From a checkpoint of a small contrastive audio-text model: 52083 training examples.
Rows from block 7 of the text encoder, named by matrix and row number. Rows with one number belong to one attention dimension. Each number is 128 + 24 x the weight over its row's rms, rounded and kept within 0 to 255. All counts start at 0. After the name is the row's rms in percent of the matrix's.
# v: attention query, key and value (stacked) (text_encoder.blocks.7.attn.qkv.weight, 768x256, the v third), inputs 128-255
# proj: attention output (text_encoder.blocks.7.attn.proj.weight, 256x256, transposed), outputs 128-255
v.164 093 [111  98 142 111  87 128  96  99  79 136 140 133 109 104 125 150 170 154 172 118 138  84 130  61 124 117 125 141 169 119 118 126 122 123 135  71 131 155 127  91 155 142  99 152 138 131 104 114 168 104 145 113 142 122 117 112 141 122  91  59 103 113 153 118 185 109 134 159 133 113 142 120  87 113 123  96 165 152 132 110  73 143 123 124 120 131 164 133 123 161 154 144  98 160 107 104 126 170  81 129 162 145  94 120 117 125 108 139 132 113 141 112  95 154 114 136 107 136 106 125 134 162  88 167 129 122 144 107]
v.165 101 [167 145 126 157 144 110  99 111 126  94  94 201  95 140 127 139 187 151 141 103 158 162 168 143  99 131 138 114 105 146 117 114 146 107 159 104 134 108 124 109 150 155 110 156  98 115 142 116 132 142 150 142  89 117 131 154 132 128 121 139  96 110 154 178 165 124 102 112  84 160 142  82 108 122 110  74 121 126 126 119  98 154  85  86 121 156  94 121 158 128 124 141 139 130 113 114 123 181 121 137 109 130 174 123 114 100  86 168  86 135 126 140 135 128 136 150 108 119 190 130 114 155 130 111 116 140 179 148]
v.166 108 [ 87 109 131 104 158  58 119 132 141 143 122 152 129 132 110  97 109 151 149 111 106 144 119 137 132 114 151 102 125 134 127 129 117 117 190 148 124 105 147 119 143 156 131 152 154 121 147 147 113 127 140 164 124 114 128 113 112  88  94 138 111 108 104  80 140 102 130 162 154 126  98 169 129  92 134 115 118  94  95 147 112 131 145 102 167 117  90 113 104 139 118 162 105 138 118 142 123 117 135 142 114 138 108 163 133 119 106 105 168  78 112 127 141 153 128 152 149 133 144 135 114 121 139 111 131 112 102 132]
v.167 105 [151  74 127 124 124 135 173 155 156 113 130 120 128 104 139 133 129 153 109 164 106 119 132 113 157  98 173 122 121 119 123 124 147 121 168 153 115 161 123 122 128 126 136 178 126 106 142 180  91 148 112 143 108 104 114 132 112 150 125 112 127 128 162 167 116 127 147 139  80 143 123 117 111 112 141  86 115 158 136 132 123  99 145 115 136 114 153 126 155 133 119 139 164 126 162  95 167 113 147  90 160 101 103 123 121 112 146 146 104 123 134 154 120  83 162 136 115  78 117 125 136 157 131 112 112 161 121 153]
v.168 101 [156  99  72 128 148 114 124 151 115  92 118 157 132 122  79 110  92  93  82 111  97 147 156 132 143 146  98 131  94 168 120 108  57 162 135 153 126  88 177 138 126 145 120 148 121  88 136 162 119 142 119 107 160 164 104 149 167 102 125 109 137 109 130 156 110 120  89 110 106  73 154 101 126 135 119 110 144  96  97 136 115 139 105  98 129 141 128 142 129 112 156 167 165  99 129 165 144 121 161 125 116  80 110 116 138  97 155 105 120 110 152 155 130 113 145 109 144 142 117 122 114 134 133 125 118  77 138 147]
v.169 096 [134 136 129 111  82 121 136 163 126 111 105 147 179  87 134 110 138 154 171 149  93  88 121 130 156 113 125 151 121 115 118 110 131 125 152 115 129 115 121 124 129 101 162 102 129 158 117 151 159  73 135  88 134 171 104 103 108 124 199  77 137 141 126 141 131 157 145 116 138  87 126 138  82 108 106 148 159 105 107 139 164 155 134 134 149 111 163 128 125 101 169 118 124 174  80 138 174  88 151 113 126 110 109 153 133 146 125 152 149 117 156 122 156 145 101 137 133 126 138  82 163 132 108 137 141 118 131 136]
v.170 101 [136 120 149 111  93 140 133  85 127 121 150  93 133 121 136 109 132 141 105 142 121 120 107 125 177  30 138 123 143 141 131  85  93 152 124 164 110 155 134 131 131 118  94 151 137 125  94 118 136 117 134 140  93  95 120 155 114  93  82 107 119 160 156 131 147 108  96 109 167  93 137 127 113 124 153 101 135 133 163 108 151 146 157 143  96 135 155 128  96 167 126 165  89 185 132 135 119 148 139 113 141  72 117 107 172 125 121 119  95 130 109 122 115 132  92 127  97 100 103 123 156 126 144 131 150 139  95  98]
v.171 094 [ 98 162 158 120 147 121 128 108 130 132 157  75 144 155 124 166  81 117 123 141 125  95 154 138 104 118 176 139 152  98 100 116 105 132 121 115 158  88  98 109 128 164 165 132 152 142 132 142 166 174 132 148 129 132  85 138 160 121 142 130 168 153 103 148 122 130  91 123 127 110 107 130 118 107  97 130 102 142 108 100 123 139 111 129 158 135 127  96 124  92 169 110 145 112 147 108 141 111 120  98 129 145 120 130  94 126 133 102 160 110 159 165 127 132 167 122 149 146 161 175  99 100 137 163 129 137 176 133]
v.172 091 [108 163  94 163  83 148 130 105  78  95 141 141 122 137 137 172 145  81 120 109 125 126 114 113 173 112 153 108 153 123 144 119 161 115 139  79 130 174  79 115 133 130 147 102 102 131 136 108 170 106 145 131 140 148  97 115 129  91 119 120 144 132 138 122 125 141  99 157 142 111 122 144 110 192 180 134 154  80 141 132 100 147 144 146 122  97 111 140 114 110 126 109  61 109 105 128 163 128 123 157 107 119 152 174 174  98  85 129 124  80 118  95 153 136 127 125 143 111 143 122 147 136 125 137 124 156 134 133]
v.173 098 [111 136 132 115 148 128 118  91 126 101 148 154 129 147 113 104  59 178 138 124 149 179 116 129 109  65 144 140 133 170 143  96 124 108 115  96 129 118 133 106 147 105 129  97 123 125 178 166 125 149 115 124 126 106 148 142  96 108 173 123 123 119 143 174 148 108 124 145 121 114 113 130 176 162 146 168  96 108 127 138 107 119 143 124  94 160 106 134 113 123  94 111 141  60 139 130 130 137 113 120 113 143 106 143  76 117 160 158 132 125  96 154 117 152 118 145 152 110 130 117  90 126 125 113  91 136 140 180]
v.174 088 [134 181 109 160 137 115 120 106 124  79 147 125 122 135 126 106 114 121 155 118 138 130 154 151 108 110 120 180 140  88 136  82 109  84 112 106 129  75 123 150 150 145 167 118 120 152 135 106 128 130 137 109 155 139 137  94 115 137 128 182  92 112 119 154 151 139 134 134 109 206 121 118 141 155 111 133 143 130 125 130 112 145  95  79  77 149 126  86 108 127 157 167 115 104 102  70 142 105 124 133 118 168 117 106 133 131  91 175 152 149  96 134 151 167 153 137 137 131  72 152 128  87  97 101 115 149 141 150]
v.175 103 [157 150 179  91 150 165 131 103 139 125 110  94 149 142 102 137 136 157 150 141  95 182 161 109 132 136 133  73 126 101 147 115 141 142 135 133 145 123 103 100 112 104 125 137 120 100 179 140  80 147 170 110 162 144 140 131 134  88 161  89 122  99 100 143  96  92 124 181 143 121 119 138 122 121 106 105  88 132 150 151 127 130 158 150 145  94  85  89 103 105 127 114  85 121 141 118 110 130 156 136 145 139 137 157 105 121 143 139 173  99 137 128 183 185 100 102 142 162 166 120  86 120 145 116 164 111 139 144]
v.176 093 [104 125 108 119 141  94 128 119 157 173 140 113 115 115 130 128 139 154 139 145 134 114 121 126 140 131 100 124 111 142  98 104 107  93 168 136 101 159 145 166 135 116 145 147 127 123 115 120 140 107 130 113 111 199 155 122 147  97  92 101 111 102 103 133 160 168  86 130 130 117 114 148  82 127 131  92 157 198 180 143 143 144 120 165 168 151 106  95 105 155 122 103 138 161 141 112 126  64 157 129  89 122 151  96 151 155 102 141 136 114 131  96 133 112 123 114 140 166 131 122 124 129 104 149 125 135 116 169]
v.177 102 [124 151 120 125 142 129 128 150 131 121  96 133 114 111 116 157 132  69 117  94 130 160 135 123 116 132 133 181 140 115 134 109 108 168  81  76 113 114  92 134 124 146 114 119 144 139 180 151 109 172 151 122 172 118 102 140 133 128 120 128 105 105 140 150 140 158 122 150 119 177 118  74 121 135 136 140 104  59 139 112  91 115  90 136 110 119 144 159 177 144 124  96 137  93 120 121 134  92 127 131 120 162 121 152 157 109 140 118 108 182 167 136 126 126 148 101 171 176 129 133 122 160 124 139 129 156 153 131]
v.178 102 [139 125 120 125 122 100 126 103 122 127  65  93 144 138 108  75 122 133 113 125 119 171 175 132 168 166 118 110 127  77 114 114 109 154 169 125 159 123 205 150 106 111 104 144 129  79 130 155 168  83  91 117 103 119  91 122 125 105 129 118  94 136 116 130  96 160 146 146 124 101 153 124 133 112 167 117  98  88 138 123 142 164 118 121 114 135 148 107 128 146  99 145 119 181 115 111 126 115 190 121 135 134 132 137  99 100 151 106 130 162  68 103 139 171 154 146 123 119 125  76 131 103 121 131 166 144 138  94]
v.179 096 [ 98  88 142 103 141 145 161 146 132 127 138 149 153 170 126 148 124 142 148  94  95 147 132 102 143 138 127 145 157 164 119 158 185  95 120 102 163 138 147 188 110 124 129 107 109 121 100 100 164 121 146 179 134 121 114  93 125  88 179 154 169  96 137 150 140 122 148 132 142 126 110 106 158 109 133 148 113 167 139  86 122 158 125 124 140 130 148 131 125 125 119 136 129 132 190 132 157 142 134 128 153 148 150  91 109 116 142 159 123 106 113 123 151 144 125 117 113 121 141 118 165 113 120 122 112  81 162 152]
v.180 095 [106 122 141 127 113 132 110 104 117 142  67 134 103 127  94 148 192 116 164 129 118 117 101 124 153 133 130 150 108 146 166 162 121 153 132 158 104 147 125 175 137 140 146 147 154  93 152 128 132 125 144  81 141 130 110 116 140 138 115  98 103 115 160 128 129 133 143 126 131 108 177 146 111 141 156 132 101 137 159 140 143  83 109 129 126 117 128 140 182 170 116 144 122 167 164 104 131 121 175 120 132 128 182 111 150 141 135 126 137 101  90 126 107 134  81 125 119 140  92 138 141 163 121 167  90 163 133 133]
v.181 100 [137 157  68 157 148 154 181 151 119 139 141 119 130 130 143 152  98 114 117 116 134 117 114 115 136 105 130 141 134 171 144 103 121  81 147 111 136  93 119 130 130 118  69 108 113 156 133 148 126 131 111 132 137 120 101 140 110 140 127 159 172 147 138 141  48  89 129 157 130 140 132 108 148 141 129 174 133 133 112 138 104  83  73 164 152 169 112 132 140 161 111 143 156 127  93 141  86 130 129 153 133  95 121 134 108 115 112 128 111 119 121 139 104 124 116 130  82 110  97 150 125 125 178 134 118 155  96 127]
v.182 092 [165 165 123 141 142 124 136 163 101 115  76 146 132 126 112 140 152 142 104 110 111 128 129 157  90 114 117 152  82 161 158 119 123 130 129 133 155 136 157 114 105  79 137 114 117 159 149 110 137 150 130  95 107 135 130  81 153 160 124 147 105 104 155 119 104 124 145  86 126 134 157 140 140 134 132 144 123 113 126 136  96 139 106 152 134 165 131 132 151  70 107 171 130 114 123 160 145  89 112 176 105 152 106 117  95 153 131 124 101 142 136 177 162 117 124 166 143 162  98 121 121 139  85 164 137 149 164 175]
v.183 097 [174 133 103 144 120 140 117 120  79 145  61  86 144 100 104  80 170 147 104  83 147 164 115 138 124 103 113 102 122 102 181 156  95 158 110 113 153 133 119 112 109 123 134 127 133 117 139 109 172 139 201 135 121 134 106 111 123 116 112 138 160 108 120 121 139 155 150 120  85 140 108 112  99 144 119  82  98 104 125 121 149 136 131 100 124 113 134 120  89  87 132 120 117  94 134 133 102 158 157 117 148 104 138 120  82 129 137  87 154 140 130 163 129 104 108 116 114 131 136  93 155 153  84 122 129 156 145 114]
v.184 097 [134 131 119 134 127 109 140 158 133 134  95 123 135 123 110 107 118 107 151  59 130 156 131  92 120 167 177 102 116 152 138 125 128 145 102 172 150 127 116 113 161 130 130  97 133  90 106 122 163 113 172  75 138 107 121  99 165 119 123 111 114 160 150 119 116 135 162 146 169 111 165 132 151  93 134 149 129  93 129 136 142 129 121 167 126  99 130 159 165 126 169  68 118  96 142 155 125 161 132 117 112 144  90 109 106 150 146 103 114 123  82 126 111 103 134 170 150 145 138  69 109 137 105 105 109 112 124 101]
v.185 090 [134 103 134 137  94 184 100 107 134 118 137 129  89 117 119 135 123 123 113 108 108 148  85 127 109  89 140 168 148 106 152 130 106 152 117 140 131  70 125 160  64 148 143 109  68 152 100 104 129 129 130 102 133  91 107 159 148 153 125 158 132  85 170 138 140  97 141  76  96 124 165 116  91  94 143 129 129 131  86 135 130 129  82 127 126 177 124 124  87 117 140 111 147 129 130 106  93 121 143 113 144  89 146 129 147 123 164 129 116 145 117 183 121 158 118 155 103  91 150 108 114 128 151 121 134 120 150 100]
v.186 108 [ 98 157 133 101 120 141 166 150 144 132 108  83 130 113 101 106  96 158 126 152 106 181 139 104 131 107 168 133 107 107 121 116 128 144 138 139 142 115 112 121 132  89 113 121 142 117 114 133  96 157 106 109  94 137  78  98 127 135 161  59 118 126 148 104 136 118 166 121 184  98 137 149 143 126 129 128 157 144 166 144  96 144 122 156 104 136 158 102 139 133 131 148 146 122 150  97 112 125 146 143 146 155 106 159  85 111 117 116 143 164 186 144 152 131 129 134 168 113 105 139  95 109 132  97 161 158  98 156]
v.187 098 [108 115  96 168 116  97 156 164 109  93 144 153 112 187 115 154 137 154 115 156 100 143 148 149 126  80 180 145 137 145 137 137 115 106 144  60 147  93 136 159 136  98 143 105 109 171  93 179 110 148 191 170 151 132 132 125 109  83 131 121 159  91 161 133 129 107 143 123  84  69  90 120 144 146 144 142  82 141 101 154 100 132 131 136 128 159 148  93 126  89  90 127 144  98 129  92 106 138 114 121 102 122  92 135 115 129  88 120 180 127 106 116 172 125 105 130 139 108 109  93 181  95  86 133 167 106 138 158]
v.188 092 [ 84 117 116 125 111 149 139 142 102  98 178 156 101 139  89 146 119 115 123 126 118 119 131 164 105 147 150 135 170 141 179 145 122 119 138 103 103  94 138 147 151 144 125 180 118 137 125 154 115 150 158 151 171 110 134 116 129  97 119  46 139 122 119 132 162 124 127 180 120 112 116 114 156 139 135 127 128 151 143 178 127 153 146 121 151 139 111 126 122 102 121 119 145 118 132  59 138 139 113  99 133 135 155 136 170 139 189 135 112 129 122 114 119 151 141 135 129 107 140  92  85  91 113 159 151  97 117 140]
v.189 100 [130 143  51 175 127 114  79 151  76 155 131 163 114 116 124 105 155 140 113  94 125 146  89  84 180 146 129 125  28 143 137  95  88 131  76 166 154 123 138 121 130 115 120 143 154 135 146 118 130 163 152 137 123  96 133 110 151 148 159  96 141 111 124  98 136 147 146 131 126 104 138 161 122 139 111 164 147 133 114 147  98 143 130  96 108  88 115 125 163 116 143 106 134 163 116 187 102 108 111 119 141 116  78 119  76 130 139 137 129 139 151 116 123 135 111 132 131 131  91 131 123 157 106 153 104 116 134 138]
v.190 103 [107 116 123 117 159 141 136 127 130 152 106  65 161 155 136 115 141 149 142 162 120 131 133  89 135 143 120 109  91  98 120 157 156 183 151 158 126 146 140  81 136 151 135 121 141 116 157 155 132 101 108 129 125 131 147 133 164 143 130  94 127 100 156  92 163 138 155 142 125  78 162 138  98 128 140  90  96 156 153 119 168 123 127 152 137 150 142 147 116 182 178 164 128 153 147 129 127 109 130 121 108 122 105 149 107 119 138 142 141 136 152 126  99 153 126 154 148 148 130 140 128 152 176 134 120  93 144 109]
proj.164 097 [122 116 103 167 152 147 166 167 171  98 114 108 147 128 157 119  94 102 108 139 110 151 137 179  92 139 142 106 116 140 133 115 127 158 111 168 140 121 134 153 114 137 134 128 118 134 161 160 107 128  75 124 121 133 138 132 115 145 161 199 174 152 109 148  54 137 106 149 115 152 112 135 164 164 148 167 108  90 167 138 163 117 130 122 121 120 114 103 152 140 113 107 160  88 116 134 155 137 179  99  73 133 148 129 124 140 163 116 115 128 113 131 163 129 131 103 135 127 150 144 120  99 153  80 118 122  93 131]
proj.165 101 [ 79  72 149 123 108 166 152 141 125 163 118  54 137 116 132 142 107 124 132 150  88  88  79 118 139 113 118  96 128  81 142 111  94 145 145 149 141 165 131 153 106 135 146  98 178 131  95 141 120 131 109 124 125 144 120 160 131 144 148 158 141 141 109 134  83  96 150 144 148 116 119 152 159 116 127 123 107 132 146 130 169 137 139 182 159 124 157 123  88 169 132 131 108 136 137 115 128  88 139 136 135 148 107 110 155 156 156 106 149 133 147  95  98 111 104  84 174 156  87 105 112 119 121 117 157 123  79 163]
proj.166 109 [169 144 120 135 118 198 136 154 104  76 107  94 167 114 133 127 141 101 153 128 155 125 136 136 133 153 105 139 127 151 124 122 118 123  82 100 148 160 121 127 145 111 122  96 108 134 104 135 161 105  94 119 159 134 150 121 107 179 154 121 127 119 184 177  97 159 132 111 131 133 157 114 122 142 146 143 149 148 144  94 134 153  80 126  70 133 153 117 167 129  79  98 129 113 150 115 127 129 136 125 127 137 148  91 131 131 133 166  98 142 153 113 108 131 123 113 103 116 107 136 129 162 162 144 119 134 127 125]
proj.167 116 [144 204 119 154 148 127  81 148 100 133 148 161 122 135 165 140 151  97 140  75 156 132 150 134  94 142 108 131 125 153 132 129  95 130 117 113 129  95 124 128 149  93 141 118 147 143 118 100 134  98 129 102 160 117 141 121 140  92 130 142 139 141 107 109 153 129 122 102 165 126 126 157 140 131 142 133 136 133 129 138 164 156 124 163 113 139 104 143 142 115 144 135 121 115 111 137  92 168 120 174 133 141 152 145 134 138 132 127 146 103 170 104 143 160 116 128 119 159 164 109 135  73 138 133 164 105 149  91]
proj.168 093 [ 82 152 202 107 133 143 109 119 136 155 103 137 121 100 168 126 147 167 148 160 146 108  92 100 115 125 151 102 135 116 133 144 185  62 113 122 156 119 108 105 136 115 110 123 171 136 106 120 147 175 157 147  84  67 156  92  87 123 109 130 122 120 160  94 159 123 175 163 123 140 105 122 123  99 132 133 113 130 152 105 143 133 140 158 156 154 105 108 164 156 107 115 108 124 119  85 142 116  74 150 154 182 143 144 147 148  81 126 145 160 107  98 134 144 141 152 150 123 147 131 130 126 139 112 145 159  93 111]
proj.169 099 [167 143 114 135 164 128 132 120  96 134 141 143 111 140 126 149 122 107  98 133 154 148 132 132  72 126 117 116 113 157 114 150 109 121  90 133 132 140  95 124 145 152 112 141 137 113 156 113  97 159 138 139 153  85 140 136 137 156  95 146 115 125 159 117 102 113 112 117 108 145  97 128 152 116 131 122 131 139 149 135 116 119 103 123 118 114 100 113 169 133 101 132 144  85 155 155  76 149 114 105 152 128 158  73 138 100 141 116 123  95 112 150 107 114 172 111 126 135  94 175  76  76 153  96  98 134  93 105]
proj.170 101 [126 152  87 136 167 101 125 160 101 123 129 148  91 120 156 154 104 130 138 133 168 134 129 134  75 194 150 130 109 125 153 198 178 101 154 136 153 109  96 118 129 128 153 130 114 114 147 126 121 119 145 134 122 128 134 116 118 163 161 153 158  80 155 114 113 107 191 149 103 144 144  97 170 111 114 173 127 141 160 122 123  97  85 125 140 104 106 130 139 126 130  98 161  79 120 147 114 133 147 148 121 186 130 123 103 130 137 149 145 101 140 150 131 125 123 147 142 141 156 142  76 142 115 149 120 122 163 148]
proj.171 095 [138 102  91 137 123 130 132 145 134  95 129 141 140 139 114 105 169 127 125 115  97 161 133 155 137 147 111  96  84 158 158 141 161 134 149 145 108 155 160 161 131 124 114 124 146 120 123 137  84 107 142 136 148 121 147 117 143 129 129 120 106  99 139 104 123 153 126 147 121 156 140 100 154 165 136 150 150  99 177 129 151 136 138 159  65 122 151 144 113 160 116 144  93 143 112 118  89 172 147 147 152 122 122 116 146 133 123 138  87 138 153 107 143 113  78 121 113 113 102 126 145 149 103  88 120 106  92 143]
proj.172 097 [137  82 126  97 152 151 110 160 138 197 107 161 130 116 103 139 114 155 144 159 125 116 149 153  84 120 102 156 146 161  86 126  98 124 117 161 117 114 159 120 141 141 103 134 150 112 156 176 117 144 129 120 119  91 151 171 122 172 164 125 135 127 100 144 122 140 152 108 113 141 125 110 158  83  57  96 141 152 116 103 146 111 114 150 101 173 135 134 139 116 131 141 122 126 146 137 108 130 138 112 147 118 114 112  72 146 148 123 143 146 134 189  68 117 143 129 104 127 123 118 121 116 162 115 111 122 113 135]
proj.173 102 [149 133 128 140 122 110 147 133 114 136 110 114 136 136 121 135 152 111 123 135  90  78 121 118 155 148 107 104  89  89 135 149 150 106 131 133 101 147 105 160 117 146 116 150  99 116  84  84 157 121 115 133 139 112 121 104 156 167  99 156 142 126 121  78 112 138 152 102 115 147 116 146  87  97 113  90 167 140 122 118 145 145 164 132 152  74 121  87 127 141 154 123 112 193 160 132 150 103 111 128 135 134 156  77 187 138 116 115 112 122 134 124 137 125 102 114  97 117  98 165 168 130 140 140 160 109 115  95]
proj.174 092 [ 91  86 129  90 117 124 106 109 121 160 113  87 147 111 127 135 141 146  84 101  99  98  97  98 169 127 122 103 118 145 117 134 102 150 127 149  99 190 171 150 108 130  86 131 155 101 113 120 128 157  93 178 148 102 108 181 176 117 112 114 164 146 112 126  96 103 136 142 137  97 106 131  95 138 146 109 109 124 127  97 121 138 159 165 144 115 115 152 155 155 140  77 122 146 140 175 107 164 115 119 127  96 130 159 122 152 155  80 133 140 168 127  96 118 102 134 109 152 152 137 120 159 129 106 125 126  74 118]
proj.175 106 [144 101  90 166 102  97 131 157 141 123 138 154 130 140 124 136 129  95 138 105 135 106 120 160 105 127 106 175  99 152 125 145 143 112 115 112 104 126 140 151 130 134 133 131 160 153  86 128 173 144  90 149 102 127 141 137  92 191 126 192 140 152 181 125 137 158 123  84 123 105 139 104 128 117 134 129 163 121  97 107 127 142  87 112 129 129 140 139 158 159 118 124 141 146 152 140 160 171 146 122 139 125 116  79 164 149  93  94  73 126 103 128  78  78 159 141 125 111 107 142 168 162 137 107 120 133 110 100]
proj.176 098 [141 124 116 142 112 151 123 144 103 110 121 156 125 129 151 122 124 126 116 125 113 119 141 142  99 143 152 131 131 100 148 159 178 130 102  97 120  62 113  79 112 120 116 117 143 126 161 121 115 115  76 120 153  56 129 146  92 155 131 127 164 109 142  97 102  85 158 131 124 128 134 127 164 137 122 151 106  64  98 110 119 117 122  90  95 135 123 114 126 108 114 125 131 103 106 150 108 153 102  98 160 134 102 140 149 104 115 103 102 123 115 157 115 157 116 103  92  81 112 148 158 146 128  93 142 120 138 103]
proj.177 103 [129 119 118 120  80 138 142 136 137 148 142 125 163 156 142 107 119 155  99 126 126  91 104 119 118 115 172 100 132 143 126  93 158  89 118 200 141 156 132 105 150 105 114 148 105 115  94 109 122  95 124 148 105 168 137 130 149 124 128  88 144 168 108 135 139  99 137 109 144 139 153 195 142 145 132 117 129 170 111 118 197 133 146 118 131 148  91 137  97 120 122 144 121 168 124 134 133 160 115 177 145 121 131 100  74 122 110 136 141  87 105 133 135 145 136 158  62  96 122 131 172 117 127 121 126 109 130 111]
proj.178 105 [108 137 157 126 142 166 107 159 144 104 168 153 139  96 179 153 127 100 129 118 146 127  89 124 116 109 131 156 116 161 139 135 132 106  98 132 126 135  64 114 130 147 137 111 146 128 136 144 110 162 173 124 131 107 145 102  93 159 136 138 156  98 140 135 167  64 120 146 146 131 100 135 126 108 122 160 155 159 134 171 118  99 100 178 105 114 130 129 139 140 143 133 147  89 117 168 144 110  89 155 128 144 114  98 171 150 103 139 136 112 188 137 105  69 124 109 144 134 124 160 127 140 144 133  94 152 104 161]
proj.179 098 [ 98 170 104 146  94 111  88  73 107 126 124  91  85 107 137  94 155 130 122 149 132  79 105 156 132 108 140 131 118 126 133  76  75 152 154 146  81  94 106 121 168 114 123 132 110 160 147 140 122  93 127  86 137 117 126 168 127 170 102 120  89 192 128 120 125 113 138 114 117 149 177 158  82 107 121  94 143 123 103 132 147  93  96 125 121 134 103 137 111 164 144 143 106 142 113 104 111 131 149 119  83 111 126 190 135 149 127 100 129 123 148 122  93 124 116 116 117 136 124 146 109 163 133 122 144 139  93 137]
proj.180 087 [165 151 106 129 115 126 138 143 111 138 199 136 129 149 158 139  88  95  82 145 126 113 134 132 136 107 130 121 126 105  92 111 162 125 141 107 143 129 117 110 120 117 108  72 129 169 130 125 121 100 155 158  77 121 121 152 110 105 113 145 177 154 137 127 114 101 101 152 115 132  99 122 155 113 111 148 144 152 123 117  98 150 118 125 127 135 150 101 105 101 111 134 101  77 101 149 115 110  96 123 125 178  92 115 107 120 126 165 102 142 139 113 125 131 184 152 127 115 180 113 107  97 122  77 147 112 116 137]
proj.181 101 [135 110 178  76 113 129  95 141  98 135 122 115 123 145  99 113 146 141 134 157 154 155 125 137 119 176 146  95 130  92 107 150 157 156  89 144 138 150 139 127 127 146 160 142 155  87 137 108 147 137 124 120 117 180 159 105 118  94 136 111  60 129 142  97 180 148 109  99 127 122 108 136 137 116 156 110 120 111 106 141 144 156 190 106  75 116 149 128  97  98 168 143 133  86 129 116 173 133 133 127 153 129  98 124 138 154 117 123 151 169 174 100 153 114 133 136 159 139 149 153 148 140 108 126 127 107 172 124]
proj.182 099 [120 108 132 135 109 136 107 142 142 127 168 135 151  99 123 104 105 110 172 112 137 153 136 112 161 141 149  82 157 100 143 127 133 112 136 120  94 104 100 118 140 182  87 154 102 136 110 134 126 128 130 140 167  91 111 167 134 133 140  97 132 149 129 157 136 141 135 173 110 109  95 138 115 122 117 115 129 129 111 126 134 139 149  92 155  77 131  94 128 164 105  84 144 101 159 114 120 151 108  72 143 150 141 148 182 112 130 166 159 149 105  97 102 133 149  76 161  82 115 115 113 100 168 119 119 131  98  97]
proj.183 104 [110 129 145 109  98 102 136 152 163 141 174 172  95 169 179 122  77 118 147 145 132  84 150 139 103 139 147 171 131 132  90  92 166 111 146 137 112 108 109 115 176 110  98 173 136 135 131 134  99 124 119 131  97 130 120 166 140 124 152  96  78 167 151 149 135  95 143 124 110 100 111 134 157 105 140 139 164 167 134 101 138 128 108 147 143 143 132 109 163 161 132 145 131 155 140 131 112 100 108 146 134 180 126 150 147 105 112 183 122 129 100 109 138 136 133 124 120 118 129 147 155  96 126 130 124 100 162 141]
proj.184 099 [124 142 121  96 107 148 156 102 155 122 143 132 129 120  85 117 108 126 117 187 131 106 109 156 108  78  97 148 140  86 129 116 172 134 117  72  96 142 130 132  89 116  96 140 107 161 165 141  99 152 146 169 108 165 114 136 134 117 145 132 117 103 127 120 176 142  87 128  92 133 121 151  97 150 114 119 128 159 119 120 123 119 122  79 121 170 110  99 100 105  95 163 136 131 138 134 131 104 119 147 133 137 153 163 167 106 142 176 129 145 156 131 128 154 171 126 135 119  93 159 153  96 156 156 125 147 141 135]
proj.185 091 [130 147 133 122 161  95 162 155 108 124 113  98 134 144 156 114 130 102 139 160 128 123 150 133 131 148 133  85 101 105  74 142 155  96 154 123 144 133 120 100 166 101 121 161 126  88 155 156 123 139 126 112  86 102 113  65 124 101 153  86 115 173 127 121 131 128 127 173 151 147  85 176 190 112  98 130 115 134 171 115 135 107 191 141 157 120 115 112 180 118 107 186  94 134 146 121 157 120 105 124 141 152 117 120 141 146  90 128 117 149 142  90 123  84  99 120 161 148 123 155 153 104 115 154 119 129 143 160]
proj.186 104 [174 145 127 164 152 132  97  98 108 100 136 156 133 129 142 153 151  81 138  80 145  93 121 153 128 112 114 131  83 147 137 133 121 127 109  87 100 139 128 118 129 129 163 133 112 125 140 123 125  97 136 116 129 112 179 142 107 113  92 179 124 136 112 156 124 117  92 147  87 173 134  96  95  99 142 142 117 108 132 153 155 135 101 113 109 113 133 138 130 112  92  79 118 152 115 168 144 146 139 150 127 118 101  63 165 142 143 169  97  90 100 107 120 151 129 124  74 154 135 121 169 118 139 177  93 105 109  94]
proj.187 098 [130 144 148  93 133 162  85  96 144 173 136 113 131  97 144 109 137 108 123 100 131 149 113  77 112 186  98 136 167 136 152 102 127 137  94 168 104 101 113 116 127 135 103 142 165  87 149  89 139 109  24 105 130 102 120 141 174 157 141 143 112 152  97 133 150 156 130 140 174 155 137 117 137 101 118 131 140 114 134  93 155 102 148 161 103 123 115 136 111 151 156 143 110 123 124 165 148 118 136 123 138 130 129 141 162 132 152 110  80 142 168 118  82 117 122 124 116 169 107 164 112 141 156 121  95 137 123  95]
proj.188 090 [142 149 139 150 140 110 116 111 151 135  73  93 145 123 153 111 143 159 130 170 112 121 104 103 123 131 116 113 105 144  48 126 141 144  90 158 142 159 128 112  89 121 154  86 136  87 163 115 123 134  77 103  99 115 138 147 148 142 146 172 151 122 145  98 110 125 118  85 132 168 150 136 123 101 137 121 121 129 118  66 150 126 121 132 117 123 108 141 115 149 133 123 120 155 101 161 106 144 167 143 161 100 104 156 120 103  77 117 118 121 120 117 135 115 103 121 148 126 107 162 157 148 137 107 135 113 145 115]
proj.189 105 [113 110 178 113 113 126 178 115 130 125 149 150 164 148 138 156 101 108 149 153 152 111 126 135  93 121 115 146 214 119 137 159 154 135 145 112 127 159  94 115 159 139 132 113 138 146 111 126 130 107 135 166 106 192 120 159 100 114  79 157 103 151 130 182  97  88 101 125 134 109 114 105 144  98 152 156 108  98 160 143 154 139 122 135 147 129 131 114 133 149 123 130 149  76 114 102 137 130 125 138 110 177 173 151 169 114 112 132 106 127 101 121 150 126 137 151 119 129 127 101 131 126 150 141 132 119 130  81]
proj.190 101 [152 140 100 114 119 129 130 101 109 112 127 184 110 116 100 174 132 111 100 136 153 156 144 175  92 160 131 171 146 158 124 122 141  89  87 115 149  90 137 166 102  74 118 145 136 151  77 138 113 140 147  88 124 110 113 109  95 100 151 150 136 152 113 161  89 164  79 127 142 153 118 135 130 152  98 154 137 103 134 134 111  92 111 136 155 112  97 122 165  87  65 127 153 108 111 109 128 164 133 108 168 109 149 119 152 138 115 110 111  83 132 151 160 128 125  82 110 115 137 108 122 101 104 137 137 169 101 116]